config.yaml
dataset: "phrases spoken by 400 fixed synthetic voices"
noise_aug: 0.01
n_mels: 40
hop_length: 160
input: "log_mel"
spec_augment: true
drop_path: 0.05
kernel_size: 9
stem: "single"
widths: [192, 288, 432]
optimizer: "cautious_adamw"
lr: 0.0048
eps: 1e-08
epochs: 74.7
lr_schedule: "poly"
Rows from block 5 of a small multi-label audio tagger, named by matrix and row number. Rows with one number belong to one channel. Each number is 128 + 24 x the weight over its row's rms, rounded and kept within 0 to 255. All counts start at 0. Numbers have three digits each.
After each channel's rows are labels from the 100 clips, of 14848, where the channel reaches its highest value: "top examples" is what is common among them. Only what is clearly more common there than usual is listed. The data: phrases spoken by 400 fixed synthetic voices.
# convs1: first pointwise conv (model.blocks.5.convs.1.weight, 288x288x1), inputs 116-173
# convs3: second pointwise conv (model.blocks.5.convs.3.weight, 288x288x1, transposed), outputs 116-173

convs1.64:094131152136139117141099137171153171134145109102112117130143116167102145149127094140173192155104162084143091139126168146151137081114075136084135102113105203123104133133110110
convs3.64:125172128174103129122113134120127095166139118096113144099142108144099140147169154180155125152092101140140169123129152156138137114135110091134144073107127152115111085124100144
top examples: reverberation; /p/

convs1.185:137128114118171166144088121131174100106114114136100108078102154135047174152080122102115134167141127139112130125119175168137127113096098121131133116141124140121103112118222121
convs3.185:090102127157163096124120107143147111120091160146102123097120130099112130151123203152126140154133122136109123099128101132118114137148130121139140161140153109129132154126104103
top examples: reverberation; /s/

convs1.252:112155085129136122130125183130073109195144113137118149165094168090125080110164125143100129118152151102125143157096102096160142146146120144166098115143122130093116107114135118
convs3.252:105139068099101115133152126101103113159178147143150118170175071098135125149100157166116074181124115107136136127094178147153129137133128124124124150128128106121170170135095103
top examples: /aʊ/; /ɝ/; child-like voice; text has "flower"

convs1.124:145106107122125127117098132127169124126091124154139123110124172108114097140106171119130100176133108160196102141118121101143097118104122122128092110156135122143125116128138138
convs3.124:114144143114153168127152150135130098122140159107119123129122132113131133155134142162125113142132118125212119130113137087123046127107149089156121147145174123119122143160155140
top examples: reverberation; /ʃ/; child-like voice; /tʃ/

convs1.235:111130104143137108157081098109110122130139128117132111196129138190129124141138123141149127112130168091130105123163088209139152124165120151104131142117109172127128153151123121
convs3.235:128112120127112106156141113147117137115124116102180140066134156103124100129124093123149110144104108106132125129141131065115124153139162148130170111136136109116109148157098149
top examples: thin (high-pass); /i/; clipping

convs1.188:115126120138126080088119119110168163109133101143093084162142108133161109135102133140126141140086129127103136113157145028124142136153174135106117148094115142109103105114098152
convs3.188:102135116172102143187146124130123139163118123170116111114159152109129155153133117138098094158121127141109108131119129087126168132149117127123085102161103154146120125152143166
top examples: thin (high-pass); clipping

convs1.23:116133115169124141105125106142143122126131081162152143103136125123094119150112150139113121156140094135134112106140121131178119076102141114132135108164131113096152159128143127
convs3.23:122149119142106114109134109138074119131088100129138098161110143138133138157100109152105165155145141139122102119134089120100152131125079131122124162129128103105125129125137140
top examples: white noise; muffled (low-pass)

convs1.158:166117152115196094162146097172124118162106133125148161153130102143092107156192084144151122136092128135117141127115117121169160122142142109129101136131128113161183124113119150
convs3.158:096135115122108159171118084144085096121096112127126106104118130121062131132140112094126122150135101137121107141173101112110110168164117122126130106161145114098116137112151155
top examples: reverberation; /s/

convs1.172:152103152099131199147094127085108153102194091095093136121147088133132138110153133131133136137104112122109088111113159102149109111096143138112079156132144124100169157132154094
convs3.172:159123152098147149134121136103127104112099139163114121126127113115138097126139126118142119123146159099122147160128147097140169133155154119105103092111153110084129107110113136
top examples: thin (high-pass)

convs1.52:124142118119093122088093118164155122139110111126146118144118109137151103126113167126171126125100133139126130167129145114124119139141125082114141130154143149101111135123160133
convs3.52:105156138119140141122147131135164114071126133116118117076118122121142115132100117113142110153120115146146164136098069161125117099134112148122123164121127144128095135135149080
top examples: white noise; clipping

convs1.204:116115120137141083137123133106140134174148091162121156130158099088139107156120148161097135202108146145153128142126138137144123117127204156112119169102147139107171139133108115
convs3.204:115142123154140099154121113158172112137106120137119154145123126128087163131128128118138091124120122117124109118123134128140135155129192142116138123136161155158136127125146125
top examples: thin (high-pass); clipping

convs1.215:140139101203128117125110119131097118101145135118164135093121140119138151149152145111104153157082133140122143115116101151137123080116125151142143132120120104113105146120110132
convs3.215:127163107113147150172089096096160125137136160136150139113146098161099141136170146137175153090127146119134172147113143168185113138122163168111155095152115169127143100150136146
top examples: white noise; muffled (low-pass)

convs1.192:107120104160114120114102141118094112132077141160153179118149143138133121099072134179132132168134145119128088155120142094176104122119133129119073125139131133136114092143162109
convs3.192:134104130156105127150109119116171156113137100176175143141118114108113140080128119117144106158115142129139108113132144145081137162107123145145104134161106090122125117151116166
top examples: white noise

convs1.8:120143141179147098131105156132147093105131133094131134120151095136148103130113135159119160099149148092175129138137137173158151127109120139125157137135110134110099097107128118
convs3.8:086079152113125130127153107111125141145144150083142117155125125134142109126133111151123082154135131114132124136126115122083116126109136123075084181133159144163093087078140097
top examples: reverberation; /w/; /ʌ/

convs1.241:185136127100168109148073123160156129131156163120141110163123108123125104095130159149148161151147107139119143122140147062141126105154108128189108119174136160129110150140172128
convs3.241:164135129127144163126172121128141114137104133126064154138115123124140127134089113090120096119130106114124124131130163184084113121126134161158145086138102098106119100152102065
top examples: thin (high-pass)

convs1.267:166178104166142091188097143111149157105120133112105114070138146089109137123114163136140101118167112178140095099099110170118114126127086095135164105177136123096100129118111077
convs3.267:101140152143133129105145133082124127162131133040107202126130120133119138127110112157107086106134118142162127148143112125145119111122127157144128168152112097094107086134131134
top examples: reverberation

convs1.286:179134123144146140130171132130103056106126105155158138123125143109131104101089143109148118113094112165123158201125151120122102103094160103103119080167148065122163137122142121
convs3.286:121165134131136153124139106197143123105148159192117132118121149197131162044145132115128146097123114102143190176113160129120135170141116137135171044126096114133133104123079113
top examples: white noise; muffled (low-pass)